{
  "cutout": 0.25,
  "norm_position": "pre",
  "residual_init": "none",
  "beta1": 0.95
}
Rows from expert 8 of block 3, named by matrix and row number. Rows with one number belong to one neuron. Each number is 500 + 25 x the weight over its row's rms, rounded and kept within 0 to 999. All counts start at 0. Numbers have three digits each. After the name is the row's rms in percent of the matrix's.
# gate: expert gate (model.blocks.3.mlp.gate, 16x384x192), inputs 0-191
# up: expert up (model.blocks.3.mlp.up, 16x384x192), inputs 0-191
# down: expert down (model.blocks.3.mlp.down, 16x192x384, transposed), outputs 0-191
gate.168 069:587507461509457520485511511484435450502471518489515462496461513496466494492515497517529546521500485554546491528471496545497510501516472507479479498520544499459491493495465500555487512530535448507498504501520517451529478457467474530490506549467539469507502502529469494523485472539514486504529530453502485544488498497496451526494484475543528487456493477522458532509514497465506486509502493529479527484512509488474505521503489500511486493503519503493501521502492495521477501509498564494540505508467490548504495521481521477518478507528487499501498498527518459505478488481504513452
up.168 066:463523510506540488484529521474525533467528477491520503544464514488523494525471534493488476500517498461460518496572509489526492521539486495530505505496452560533486474506514529512533483507509475486452443514480454503509509481506481477502498462543457459483462505528555519505498463478506520510522485548500527493506488524499495501499487473467516499475516489469513507463511520466505490486476496493530489522500483526486491543493527512478511542485496458513520487498514572512515490486505448519543499522524527490488523454501479499516550462508488530512523504494482500486448504476484546524
down.168 073:538529497506510464503475474512478534483492509553492497467480490451424485494454493512515479502501498492520471529507490497451527517492508543456546519504509456492497473540503477498487468493487493511538506504516491469473534531522499489498517513497487506470553499445540502507480544481487463497530552520477479458484493414510514554492465522476527502488502534524487527474491518490511470513524504497502495549520509487499505513482511482481548502509571516509465514454494522503502489515447495491505480487488557500497479500525530518480490498543507498504493484461522496496497516504473522510
gate.169 081:454498482490494465462516497505498512523529453479501538489512438538488492495467525512508459490512464506499506478529516527517463534481457532490468490492506487495528521498526503510552504452502505458495510473514533485472502508508471492496497501531473558484545505481464514468474504498531516471503459441496496492500571504512532491503512549546499516531525518527502570444496519491517469502504537498544502491507497514522524498480490507540514469469502490464518501498475510525488510506427518477504495511538482464456483463486517527497506495496469452486486514497497508520504531507490472515
up.169 083:458532462495455477469539509485525494488523502557513477509507505473535482529520498512488489549509483533486444518479466503532534510525519486498505502503481500491512509546464538472451512507493517550475483533493479471496502509522509498482503565487489451505502484545504505509493472506475514558527487511491501517519500522475487491492534475540534504488454502475520490508524435509496471495500488550485535499508504466524505483520452480496499475495514499484476482465464466513459500464492530524492489524514488532495509517541519493452555562464459529522519472532480514507495487498486507499
down.169 083:446488499502496457514499483493526447504544485496525523446460507501464517470521477488526514523524508522516530498529512502516480551504506507515519501540485504506493494546501552504480469457536539519457462509504502487498556504496490507458505456529503522527515532481477494518495521530496495517496519549507557539544461461499510512485491494458508488518516506487495501499456524510479455484470460500460481489492486532512516525536482541503493512514490469450467527470495491529464510531536486488517502518490502532495467474502456507516496520543498485502538490516479477480516526502441499544
gate.170 109:507507495488443497503519504477475483463475509493518484514467508459500520487536476491501502525439514476469493511493473514536502513466465516535505495517490452552469500506512495477495479503529482521529494492495516497492499499545477525518528480520528494492527510550504502527463493513486517506546503513522581489524515534525479501486505522494514495480522510473501522511408452483514478521518483525489467493541544522473492498480502482461505511500483487517515488568539515507456508506519490466445474430465478544518459519490481459500486518532484509502487487512475511513491542497511503488
up.170 112:512494523507568509493503484517531504534514510502489540477537485559507490519457481498531493482535497500548488482500535484462466497502535480468498499473516549474517490502466500508488514497487523500482510518538517506510505463483523475460458516504454510502468481457504518497559509496507488472481492527470437460518483508496492514534509493492484480502454496518465491489569531497483522486475519488520526518458479473531517493524513504562495504487529517483505510474460487496531516519478530521545512528502539503463540485491524529467511523457520467485517532464473481492521464516506470542
down.170 128:495530515513462510548524443524487515501513499530515531504472496453523498491512503497480488501492518491466455511546485475491503508502456479496468455537464504493519504508518480544514465453493525520507515506503493487488505488499525479468516488484536515489506517532500444457457480530476501480488506515511532541473557495470531497444527539482518484521480493513512516497483520512560488472457490499521434506527490569488496506509498534538481504528515514528515515519476518530526500494505468474498543514480470463497497541497515474533568507492533478529502466483491512460503472486483505505
gate.171 135:493513506456486523482474512528508528533500497466542510473455487540502490516527477478529460499504532496479520500540517545479466522484472491488481503544531520503493474500488553506517494496496551477481477477517533451507536529504455550494503485534497489496485526519476482508467458494467508507466494498431483460482505526504505536472541496486536475468476474513440479503539493495491444495481471480525497511493468514519531485500521488532511547485554513505531513482518509554535454503496476450530507510530495471512482528522489494528480508548492498494487492489493536504507492484508484525
up.171 128:526486471483492536490490501538471539525510493476500531509457496476487485511498464481513435491502507482488488520526512496459489526497475509498501566525499499521498480523483500456516514544517494431461498475470520482513529523491470489477526519508501508538517520525460490453492498494482505516521514513470485488502503505516523500474517483485554508486493483501439480493499502500503486491487448490492509490497474538500495464494525487572504511477535517529507558520500517532470492492511483465564512516519502516486490549512494526487452525596498472478507479496480525493473463498549509496
down.171 130:517495539505511542502526495538483527502519468477492471483473464494492476496485565477502489503531487470492467495488509517471485504471444531463487488495474506496558510514528486546508532515514513472477492489498478509552473503486464516523526478512483506490498535528463504496485541561514526533452497459469463496480517543517498471519478506490496506484458479480464533481522483509494470494502483532523509520522499551521472545497474507551489508498518482464504530529470512464474486520498471486497501504506538493520520515489508504537511518538500471480541513478469512506491411479500554490
gate.172 078:524510511542497491484460495514494539500532458535484505526500508477510517496483480496496504502514502456537469534511488517504432508492503437433503531518471454454506501515477470458464507500539463495479487492511447499482468501514483521513479476461511497466532474541467469486518518518553473508536468470526532529480505538493531486527554482519542534483512495529512449478459487528510529504490491496487476507546518507516501488500496554510474466481497485508471487490477523510463463501470521512519555523522511533494537481479479502478484477486510494491520482514518485521489516491503497470
up.172 076:493541449531506467492465521467451482514514494490545509518489535469474533475510517490470478517487518528477515505508524506477475515508544500513549547480514545533470496498519522468484442421526513476519520512504515532494493534482539480498473505513483475545526509421512454476531482479480494523541479480528492534545466487486482511494482501485474473526514510490521497490465501503470504477521471506508488446515511489482529507528518485488519446496528500525449543513512504508482496521509465502515490516508506488513490500531429487487512504510495522499460514481518470496500542510496516506
down.172 074:515503520464531527504505487467510476459485498495486526510453492468459508484481465475489483515502538464479485528482506532516518500444493482490528433558478485485503523489473546480506502524529528505513452537470576506502476503506494476490552537489499522479467473531504469507454496519518527547469482539511451465493478540517482537492461499516487515488500477508504506485522477528498531492503517490455524506494496530500501486483515489521496496515547544494527502556492499521541519481532530486464526491508537488438506476508515503512513503529473503513517501481504499496437506494520487508
gate.173 081:519478498496501527478488499516510464512517489489513511483550474415505473490476521527485589479448531532457488520476492530531460505515465542502495523486494487466471499503489488476500501501498490472473493510499532501541482538459452512514510507462526503482491482517491515510468540501560487482516497481521465485507480471479497520546514531545550494474474529483532535471486552491510531493494544488474518524474490472498486550503518528502509503515490499464509475478489476496450506498496509502533516552509517511513482501476460511493483525484496535525500470515476508515543509503458507489
up.173 081:480557526475492483554498477472494509498498479505497473525468542560479517518506480491524435494522462495562500490533524494459540509524502481500514485533538512525509522462522493512526497507495520555541479490517479485477533477507520484494521471519478487520497497505502489472520460509445482520449493494511534546518539492542519478446465464453484508519514457533473465500493494493518467510504499504534485470532522489536516433508508468480472475483493500518471516525522514550530473482479475503494505462510464508500496512516531486505514501496504482496509486492521479506475500501553474505
down.173 082:473486521508524535486499481469499512518548465552508458539502527497468488492537520507493494505451487445506505500453485495511542498509480505447527491462475542509497495529555551499505478461502553479529501476483538473514528492478514459501541516513509505478485530466487523512500503454554477483490486513529470466519473490514487475432519519507503461496474492496472505483502512482483505477475476481524497501526468519520473495513484471494474470476489538530506512491476491477539521509496532506523510529438555501569513486528452520528494514482542515499498514501490497505510491502509487488
gate.174 056:446495533529486459473483520501503474466524460532478497466537532496548489460510508490537523520496505494462527506475478537497528504499495507478498485506432448493476498480490458522484512500506495548470503506479496473470483511501524493518512461476528482490515532513511505528507450461496470466517524495519457495515525540507496505514512504525545487504541498517524461503472492527519490493514577450511461525491549521493485496546545504483484488480530483486459494465523480483486514523493474549534511530490535503473460535483501475467489501452514527511497493535502494494524480530485499507
up.174 057:498471503504503481491452549476513470480525468496515487460544496492543485480488495507536507515483497499480536489477462525474512531511517522477500490516437459512484493481468436531515538523516501524452485499477505459489462512505555488522513493477506487523522531507510525519518483484489450465506510501487456500509527548502511513506525529498534471454505485543530478471479483509538507501528582464521492534495579479503461491524497502482490505509510479495486495450497479508485506524482491539515482550495518496479472528506498455496507492431492494511508490528480489492510494520486515491
down.174 061:495521526506541474500487503454485507511521466504454561478480504468494486507492511523463464491512499520478500481456507519510490520532487487475478476559511500490540473500520488506529466479470485483512498455503512502484515498497517494531537478514489493556545539458471521541544496457511523496494516453506461445549534513458494505492480490483490457483512488519493473457509494518505470518501499493526493479507513511520498561467482480519533457475504488501509511491456459503480565492508466539542514518532486498533521503483487504538499481495518504530479484479488488536550509546511483522
gate.175 135:530527534507505500533487468513515536526464493525486518493521524508495534497493471481505508490522504473531560503502505542496492468510474486479546502557588526509490544514559517501488513482495461490468463512504470488494485495507539517497504485505507555512507466501493526487514491508522510551512515500474447446506492454520490506540493470491546478473521463489472469498495528497506494503485485470492481473459480484529552447479480492518501447539482485544509505542470481477503505523477484449484474516481475501495509535483459485470477500494500514483530469507489505498540486511497492525
up.175 151:518524554507505486519488513475517517522453528499511486530544501505468520490499471480527541472493510495482544491500531536477496484532502543480538493540568519489462505535528489523497487496509501514496471529513501493494492496469521564512468469495539531482501490511482509482514478478519454523496506487495444501507475492504508544522495521508541540468551504493489457512472519483473489505489505515510491479468497492539520481494456473520501465532480441504490524510429466473490510509504524457529500494456483505482536529488465469505521469465520531467491479503493505465535472457494521484
down.175 142:488461492532527479524533458474486536487510537515514537505485502548491486465527520490501480514485494530526581547503545531508538492523479450477531504491533520508462509505543520517486510521492478491519516477522483503443513488501465470483474527524466488537498507532475487512471517428486515508464494528495490507493478487527505514512465501513523494514481479496491517493491479499498523516515497477477470512519473504466407504516484470441472539468487512519485504496543517518502482501532526488517469485501497521441484494486516462480516526492496490478535544492539490508535487486481501518
gate.176 095:518508529509493518500502488510504498488476441530529511519505491500466511474479497483505495510456548514466469482499486518514481489503494527537474513518542492529491464483477510447478489502495474500508502485485500490551507467514558489497505505514526497490508505531486512442520480479489504530477457496474493460550538539490463512505494454479513489526567457552474492479452527485472536495448485472505493498513492558519471486520512495533492491507501485516514510578479488470545484484510534485519532484458537456458513488484477503539545493485520517507513489485493477492467512523529502516
up.176 108:491531511511515532496511473466506513502475456539491495475508491476508520470523496499492509519459531510502499526511501509516460487445486513518454476496532497535463489504507462470509471528506455511508510502527495467500490489503554509515498495525538517504481497499471521462497463495515496539495445488462497469496535540500468513480501495512519479516539460491497513469459532511472517493473484459478473474519465520512474487499534474561500494524494507515532510544531495547548509522516513477488529471432517454466499481511445519554538508491498546488493517473492538496467521501513461516
down.176 096:549491491509520501485498477461475460506511513485513474498488503468510513527493504523473500477497490472474526461456529522484503513475508519497477542494480496472456474503530509530494541514532499491473545435524449486517530464507493467528548528502487506520467513490481463512476551538503524539424529487493495523464490495477517467474519514541509509531531538525507497482510490503487492494527452502494466490484512516456455502493507495511485539468468502456533492489522472497509544506491479476542517506513517509554500494527488514502508482444523462498520474523477515508549491480484544493
gate.177 067:459520529555478506515555477510501524529504486507498495503508497509518477506494490496524519521493519474519473519502508576529489491493519494490497492531491456475504526526511491529527538504521493502535506513547552475523486495529528514512493489467518505506506482506542554511494503519480469489493493481479530563516523505527471511501507501543512481487483489508520513530510503456535471498508524527511474522476442512520535479482450464501473453469468466433478461525494461513525500448486529479477493514459489493459511507493472477525508501452538464519526486488532514523504463515461495528
up.177 068:504498525552485500511521465506516483503523502500469508485506490520518480521481503493506531506505508512497464480524504532504474487474480481516509471518464481500520548514502479532516535518519482512490473482519517488516476541540523488494488501483493535506499511529515524497493471518449495466488451483494520492522531507500516543498521477531515469512464475469507537497489522491533499506543533521512521535441451537503525488472445461508493472496471466473468459502484416506519477479499524516511493494523474487414483527493458504496524516451542489539529487501525498505504475536457473548
down.177 072:492485516494517490456482495509482517524542521463500506480488523448446510498503487512493486475460529494518537485448517538504507517568493479515519496515465546495476465506473485484495506477517534472505503514496502478492552519500504481467499525516551477490526511512509517523504557489496514538499469516512478499545478487517439533498455479475498527521492469464458480524457508515487468459494455451489508492481471511470485487521519501540492523502540514500490530499512502517520510509553523473490494533478506499472531449498479521509501493543544522464544474492491502531506485501457550491
gate.178 064:471492546466486502500504466483525500500514451513538480508523502493465496446497493461491530482492450455481507502521541478515532505498522482533436506441503515506509464484514468498482486501522519488496512525535488468487510478463445532539506504499497501511512472558496486547480509531495488504456476451489485489448531512488537494514496514484506465501514555510539539551494544499545544516522495464517461457492507520477467511472502524505488525505530512526471511504519526513492527476476525489520525501521484528530482473493506530503523451509513504493456473485534517508524487499504515512
up.178 063:518523489532526478520495515509514439489532549513536523530502513493493539495522479516543460494490515508511491489492473500480493486524493521513499545489480501525483508535504483487465523477503507494513499504496492469514476516487516524462501496476506434498532511471517500504551515529517534512514496499495417509517473491522569498470475518564480484486454536490491501522470509478522442483532460499443469433499469485496548511529513477498511509495488497473478492497468468478483503507501480506471485521484527500482492507510502466522473520547454492491533553498517520504471531501471541481
down.178 063:505527493475455473519539479484483525507499509538493423484521522489478534526482431494506471489511483508525506455466469504462505493498469516501524458504511482517525540542492478503510493472529548485503511498513485502488474549519502484520480524551487480531507510528536518492493502429514497498495481470517488505507500512484487507530475481528466551493494476530492540480513503439481481521482508489533500481487466550516532448483514496511483507488509492488497488446495486481523489521484491547467485492498501529478475517545500552477457499481502514495472525479528527550480533531530510525
gate.179 072:496414469516476541511483484453507484498472500479519538503482554502482496478495492485511517517493530495489485516503528509511475499504510496514468515516470511498458501511502516507520493534469455488454485492496477487524502462467481510492504476528552510527519518527501504495483472503492440526497486540448451506497542505499507459526524474541512503555494494478497533476504526486496560477506513520463486518544517516497513522509500479493478497522480508462495482533525477467502507521509514509495560524492558486497500492513512499471459540507493566484515508500525539459462529473443515480
up.179 072:477475481521495541478519481496516510542531476501476527503464489505531513520541503500535491468525472535514556497480497432471540541543506497464463491518500493484514479499493492508524523529427481509489450460518525513502522508475506475489518512520516479543519509504496491479491538509491503471513528523514506477480521475505517481470537526530488492513488492500467547485494473500484489473525487462507496497538544525481508484513475460485481454465501501475502494480530480525532485502502561481488513492515492435554463448462528547505484532518472513498546513486475507511471535495491498498
down.179 069:534470500476458514529527443518476519522546461516532519458469483516506458523472503536503490496470479494496515555515502497483572508510470523516487489488506484513476470499480551535483498482490511445511537544482534498539491495485536531494522497515464530468488516483481518470442525511498458503451463536498502507524504502540465477490522479522503446491509499478513475493496498496505508531475519485498522526489510523509504507495506491525509502522502466498474545492553479487466468471501486529448508511481501458520500513475488499509497487519461535527552530491526491527497444477512515491
gate.180 117:521474503550498529508503505452473492479521524501481494503468473532465528520516501498483467486480485518519520485470507500514488514544501464506486494518514484516515532511525534525517498476503483480508489507475485520475521512501502592483514547499464500532436531446534455579515473530515516545525501502491497513484495484509494490521467509534520486521474492453503512507506472503463465519482503484487516495515465500513465487499429513485478499544492496486497459445488497507449454461466527480518530499472523493487537520536499505515509519523491536458514518501527495511493490463519475504
up.180 112:518487510539506526504514478454477513477505522478472521488486483547474512538509518503489456480485510500526482512488526541532467511560487469495470517502516511498515538512537525494520487473516514459490479511474502513480513526475485561492519518503482502505462525454506469566500464492506561514536501533488481507494488480511496471526484495533531493521449472449487492496498485500485452550464489489493500499481500504533453498498453513488485498553523501526501479447440504521478459467466531462511530485471513484491525514528490513542507491511523536481504510514501471497520470457525479501
down.180 117:522501541544521530485483475483461530470558492490505480500514504501514474487471496488517469490486515559490559501518515505456501533515527466447495457554505529499473503490517487501509508490504464474461478462473476535485505515501522526484455517503495532528487496493470496491481497502503509472474471522476496565512499502472479480569514522456534490493496464506495480515479518482535458528521492470511507481509524503528503448520486511487494473525463488532482511507529494490497458512500525503522557490467484494515507484489453494508540520453520517528483490532500448513529446488495531482
gate.181 092:507515529520456519530506465511485467488480502479525533540490535503515497510473515481516491494487498476505553536542500517497502507497479516469528497522500538491473481489499513526495516486530520492460523521505477486473550461494454472532521478511519550485491523467476545472457556481487520526467504513503515483469508497479502497495468483498514524485491486515451502499467430509486514535470532513491479528469470481566490443480463530539520465520516511486478512507484486515503460459542503457540468498497482515498511500528496499524485490478502501500486495507496513484593461519521497495
up.181 083:471491476496544478483499507500516483499529525537472481496508475506476507494513477491484490535512487507499465486474504500520481473508548498510441481500506481500530523524489491480504486513479447516535474481533515524519445528497529505500469508494517469499531455535492470511545485510527474493522482495517484506520489500533493497521534517497484473540517507498529485495534573489521457472516490479495563523506532513442468564519548496432497482504457509486490500516517489489494538549441515540461516494527507465502489531493517501486479490509482507509496521473491494530426543490495506503
down.181 091:525493500508474511531467468539500494504517507527504458478525492469487479518485479500491556490466472497488491520485500539510486481481505469542543504492531496507469504481515499500482497481526522523501502481499491487483565502494498540527519458463521529483467480438457503446444499495461480490529468503516494522489458505494457496485446493466509495509511495493490526497458507533498486529493548551499528531488502505558504507474523464537484510548509523580505511526510511496484436488521490470499470512479502502500544510508473515515514520484551561499511495491514473520511486484512487493
gate.182 059:503492492546507500478539480488486512521505495521435482511519509513514528506460516531491509509481496495511471479501508485516513486480516517501437508500544508504533461496525507575499500554461482539526488490542497505487534497492476469484516530485491556498516485492488522505522501469515505466485474443459511500514528521472494501554494545489509481502459474487479462506483508501528483527498487522516514526540538520517504507522495491501536488456474462454511512477478482465487429469472484522489447475503463513509533540549519474499527480466519480533510510484491497524520489468460521515
up.182 062:455523524538521482482521490521476504457531493528509479508532533454516527529472514491521478518496494474554491465490473471481484480538527497451518482508545493526521468512501493560516500533491517527491511542514514494518473500472519467524503539469487509481521496489528510514505495494483514492458483390470458522503526495484481531524525489520498497517495473492474500488492509440533510522466495510504522486491511537550537456529511481535473472472490478471505487481504465494488473494481512532515479501529485524520476538542483507531541489466523469511522488479470518495537500501481497489
down.182 059:486475482522465502484487518488471477489488472492465485481498516487479515481483493477498465509501539494490556529454547516497511494505538513496531482499517458487485504475513508483482518476496497440456488520500509516500470469497534519511505520495513484506514432515493475485548541524526546518493499525531466471505494503501479494497452517499514479532506479486485530501482536521479530501500514461477561503493491481512501514543537476480503512428513508518425563487537480494415489508520508496481507515452459510516502530519493506529520488515483537488502537482508522504531521514499540473
gate.183 049:470504503498508482534495475476488479515462465529531452512488486483495512504507469491513546478508505492490486494508511503496506461533512531507500483462524496533449516528504496472449480512546552484488545519508495496487507473495508504481497490495539497554546495460481520505518484514515446463504512467523495491509481505473508527464522501501475525532536520500515487509513495475492523474521525482574501524515533502418483494454462500526512484528502464545483552514484505495489514538503554508470546485466495490501496477518441491515543477493506498511470509507477489513470555490536473478
up.183 049:538492506517462487500528516473489501509529529488505566448472493509539502524473520537483492488532484524494537462501531488494531511458512497499493530544485479482509490494514483533496549503452467491470475484487480535486471482510500517555527509496481501517488504514512509516498577478466534532519531508512464490455521479503494479520498457507575479483461485498520542496484486506520502504518494509441461452456480508510506489508501509499514495493491536506523524505489504527499519514485487435506452531499503474470484449496538513496463494530479536528472458489493494530487500500490514530
down.183 053:489480466464466497505489515471508536484529469510524458475511540488505512496471501533537498548501507448506540520510452481503517546480505513505489492510459479460448488482475481469521518475568503519490502460470475555456484517528567496526525515497495490511511505518486534475500530502505505491485516526529491502514470514514483480501462473521517489468505484538522452537512467494510539502466510486475447509489497521478499481537514484488504527479532485479506506478518544505497542516502516468542510520507548535510482475523493478477492494460516527516501517497501559465523483457481499535
gate.184 073:499497482476513516520548487485499556479540509536533537488473483525518500478476495518500466477501508474485521476498477462463545500486533516488514472541527505487496509450507487495480475499476460455514471516493461458482476516473495500503503478549523562489504528508500483516482521499504474510450499510501477439512499463503543465450471518483500524465508514486481505490454471487509531493510506499543458507453475550540524535457519517539548524486496501535515540543527472519485449511494530487481520538445507474481477522513510508492488483494514516502522507476501487519487490510500507521
up.184 067:500471432494538488500467466503468505526483531486546504464524467487512440501491492500544528505514512462472565515507556494494570536513516510484472514521519531487509487491518507455512510479500505467531528501495494471451523527509468498480513499545513496489514496487532505492463486419578505533442501479495482486485474499485490466461497522483498495488491524483516506511500476504513518520509537519505516520493490511484464518481490527525543555504487499515496524487523491524487526481511505483505491517508504485487474505474481510493510511522548504469483507462521465514469502460457540509
down.184 074:488533510485491477563529484485502524528472493504500519427484509503486511494471484518537476492492490540509548510514462476463542539480465483494491476478474492532496497489513533535500524520542487503501490521500503506538487530464537507488460506456517486495522514493501507489505514518495523557460513525485536502540474529514530494513525463545474488442525517511499509505503498506510510511479461479522469538471503533509430499470445487516564493455460520495498506489506460498492504475552511513520512479503488508500550507550506469522484527481466506484478485548478475502498487485485502491
gate.185 076:461468510514501473526534482492488470512492471552519439488496477505501512472527479489515468488518512493515549475490497480511502507562471560505506487551488482479487502475512537495492498507495500525472497490492495510460475513506514523518503520509510512519494512518515501526498450527543462475565489464537503551507509485469548480535507539514566492476512447472503462497531494487508511485515510497491537491532485491542496532490493475488475476541480520517522538526511513506468468473470539518494481503453513492447509468551508486493493458521523524492486526530467483489508520469517517467
up.185 078:501531482523535532497489457513501540498498549475522565525514490546463525502486511496470526513482520487529511500480498540480486522467508468489508520479512464525522483521539506504503500481459485507474481499502474511497482535481484470505461489533518529520469548471495462493512522478485504513527465513440476452520478494565510527514545462487516481550492474529483523503484491512482527535521506500508516528448496460467463495503477519531535487487485454518516520470507497514505500481479493495574468502547463479498530507460519497518503480532518469493494494489498476482485457507486460502
down.185 083:462462517457520500557500534428503513539501512500507482495469488523513503526469518508497434516502473494526532477496465520492524507521470520519448508538504522467529492475521498532500510501466480494487518449544510484484505509511526484500459475502487528541495536511490520545516497487470475438491480475522515535521523475515498492487486487518501510485517480512500487495508504506510484530530495462461543478524441505518507511519488495491443532521534453518557527518526508515534463521512507493499471536450476513492464534530468500505494460491508516479467522503506518475541467496485497515
gate.186 153:512482526543521473485464500522500534509471522554466522496547497496501478497464519497465449445532466507488526494540496530523562510489492518496506490537509529493519504546555502508486495472482504513502478530489508475488507540474519464463453524524502540512478493481508541497488506493475490440565482493469515476509528519537466495527527478475513518539497504511467514476513489500483487496518486483514532447511514488469477510541482506554473493478496476530493521507455473507484514485454512504523502518488479545486498513459522481501478515498476512507518519468500487509552496521532462539
up.186 164:515497478474480498510516503506466433497505499475551477479481501508483513477525480511519558544459520476504457518466508444495425489550516478522499502498478503510465513446473529484507505521533491477480516482521466517489468466498496513514528483475524495509545532541508467495513486503510519555455526496523496539506459485473499481485469514507501466461498498497518475534500496511524500519506491491493483535478495499542493526478538475469532508502490525461487512509570523492502503495562492490505495509534508479513485491559461506506490474499526505496476497536499525505466468481481535454
down.186 158:534503518448466494521488445504518517503508490544515496502524522520487486506515542502481506485505480534567457490494483546491520515520512534439479485563555464498459525494481487494502480534473533517534502455493482528483518501474544488499489487496511507491506551483523465491508492497465464466513482517514486457529492527521461496523486498521526491520444523503538493475525509486494518514512494517500507507472480508501481472535497526504495464468517482486492567534512455500466510495540473449507530518476481523443489515502482463500480508481498513464493512533521454534479485492485505500
gate.187 176:485474472502481505500531519514494492467511542512463485509520550499556505488514529498486524482543516494516456503522520524484457511511474477479485505546503517472494509488517500483534538470476505512482470496526469458480507548541475487508483477515451495528474493498534522482505504477478544458490510507473526484482510452467524547508505460488524502501463500505480507443486528505506442489522570494480503498507518522544515531490483502490503483526452499483518496455459480519501549530457511529490487472513498496487479485503520512473517501458511485514553461478491496535556519522492461517
up.187 176:504527520494530497497470486487503516532480469493541503487470444515457497503502488516517490514463493506491550498477489476528526480482541514506501495446515479530508494516488510530450441519522502497523522491488537531524477446464505514479525510487537511479526505504454495489499491512530451535503509488500467508509495560537479450492489530500486516506532500499522493562512466484500564498481437515523477491490484477470496464530513500505495521454579496520475507537529521478487472486531508462507512544482508491509541489502491492522492500525469502502461520512492495471473482464483534477
down.187 186:514505466519507552513501509516499479508443544554490474487475517512459487510490486514497452485486501510460509507509512460521477534488568497498520454499510504511518501489511478500494481501493512499493515511522491522519471489490520483529481496530512479479508504512529497509477475504492516448467498502541531497520437479508585477474471479489499510492522470499487461465506528483475518523505484471519548434497509490454510474541495513492504562502508518541472499466540509470545520508521551513517476486531498515476512508509522452485494467482498534471503497554545491487482512480467496472
gate.188 073:520528510485505457489524484501521492519513525461492486523458527518480523550475483520490493490501480513520473478511545498503537529478475478479506460491551529492532499515527484511562506496465491489523463496470426490522488528525527463526507482537535500480487515504499510504508515499484500515533485454460505543486551463510484539508480509459515499532505435499504525493527467495457508506501500513494508485492464532507476477499487503496459468478491514469502511548505465478503478473463496522464455450495525516510515487485498535566498475510493449518516522496516485509525503539511479554
up.188 074:480495490546464546501484493511484515475488504545485459535519502467503525490541504493498506517515539539483504518523456510495490484478544523506524518488460470489481478513475518523491530486459479495493498542520567498490516482491460528456496520472480456540510509465529474536495475494516476499462526517512458478496484420497529500518504505531510536468529501503513491498520500471477495503502482519510482468482522470489486524525495505491514508514510448561538501496506517466552486520518479499506517501525469486514542484529491471474554524456514518480481462527459484478485528463482511458
down.188 072:483447493455543525519502483498486508503466517545496492497500489534516501498517504489504470531488480474498548511504459486512460480526491471490506490514514428483463510477527528465485432496530522469526538518500529499487498498520498508520493506544491494461493516505511492482448565547538478487537501506500550513459506507484520485511494524463516499501517471476518477498513489511493492472457526470516414523509451508483493503481559479507514485541520485543533492481509516511479501503481519485513468504501480496461553512509487514484505536555524509488498487492513515474493536499543511479
gate.189 080:490519473464464546505545503496522495525490511509499497469499501453571482509459538519491490486536483525475469532505492491508538527484482489489511480493544522466530532523495543479472510514509453465519477531499512500492518530502501438449528457494493446476490534500511496527509445480545488523480478533472502531515486499485490469508496502465444526469491512481507488482520530506497515537495489481494430487516505515514470487490505535523481473514474487467530529470517447483492517489508493527477510493507505492526542450517489484506502501568521502507522540467503515504522513514498495528
up.189 076:517491498518550457495490485526505464499510540503465498504517507502479490507496518475549511493532523480506522489486518500498507482505498531506468525485516461490478491496542531520533479492508457478554510454459494538508530537500553517482504491556470483532514540469507498474487491454509484537515531457473431498463524522531499479513505470485505473519525509533511509506535449524480467519492523482460511493527503522520512499526521483517477492487528511484475474526504539546488496510558497453506511468463522531478455496495449530522503479469502540534494473504491502473478471474514482486
down.189 078:532455555538464484471467483487502529477511474484489533496485499455471497513494496493504525477480469511486491503521547451514509484485472514498521495496493499504453516513487520508540466516560469507476498517446531487499469468516497512495534531501532534464492457511479518450536558518524512488562488480487463470479490481500536495497504513477480485493493480521525518521468537474481484508528516504484470509527489517532537467486501468499532527516536526496468531536515484509491525510516473516517519524442476485488486542507498490498510485458461508503494525509487447495526520453476545471
gate.190 133:507544535567520470543486493522494487521485518498520524502492514529482488483510469486490496473514521538481501468505534482505498496545468503470508472474540525464505529511520491487452499478504490511520479517490440463501490495555524513541484486509477469519487414484533490472527549507509531499517539471498518500472534432511498504518510503488484496545538531499498550481523501512504486498499537463523525479526494539451526520476477474467452484501481489517497454518482466499522500507480486499483486493532506466509503469455493494475477480480505490545485502512529492520551491499515472506
up.190 138:507526507541515452526463487500494461528508517498520508498502518527515489490515464500501521486543497541479516503499524485517483481540478490474512470484530520475489537505518473495468517493520511538510488525491449469492492503550525518552477491507496459510494414481519518466526560511498549506534523487495526504490545409495485506499509496484485499538506524490478553466514487517508481481502546464509521493499497506437527553507497461491461504499483467495496442514477464501514505492481484510480474494547495474482494465468515505489484501479484485551482504507519493496534507492497470500
down.190 126:487452480544516484525494503489483522490510502502492528501477542505497499518511476524522505468488487500521498470476550520446522514441473511511529482547520490490485492536482502462508508464482496496467499517470506542484511470532521503540543509520526555508503491520514458475512513516463533543516509452468492499445517525500439541465458499506475481575513495498520532468504504523498481471522492498475459461488488527525496486490482481525479496491502529486500511512511491514454486527510493503519493516503490499533539531530517521482459477545450459528502498509534483497537549480496474502
gate.191 046:483500462491540535450534480509517518494523461502520514497502498470476505504465513516512487504501521453506435552480486478543509524487498525484476507456512511526518469493460472440479509513439477457490511520508479509529456499489487522491461551500507550511521485506493498512503548490477480507521525517563516474493478504515483491503524433483503517511475452579483501490490494490466578492523467477497494525509513503490482471503513487506497520463475525534486528508495511519478450509483533474483519514512484508530504503482456504482503495535492539467502504479520504510500472494487501508
up.191 043:483446488499510505485528520538520514505507523545528508476513548522534534535493521497478521489469483524504513489493479506519488484539480494529481527490506509540514515493496531514460478461483496482489484511521478471526494530494483549540503529531524497539493439520505459477492439474486481505554492492486520494520493542503497463542522490494512462477468477476485539516473494510492461509506501481459529550513498532526550479493479486542508489450485497462490495494506478518514458515522517486483509485489518465490517459464455508490500476504502556520454498515485483469453506548486453507
down.191 044:538459477512543533532469489499515502485496506480507539519497491507509521435523471497491510513520502514512490489515488546465513484514514463502531496481452482539489523489517515544532503519485539519468481556493521476512488522489529466489454496476485487521465497497493508525508514500489503466483516518516510495507465477487475504515469494568479525518516492522503490511527446480504573518484494446500510508492522509480545451511525518525516472488455513492507495487502521489554485515532509460473514542496460531459516472448492481503530488477453504522501520506493468514488457557489508457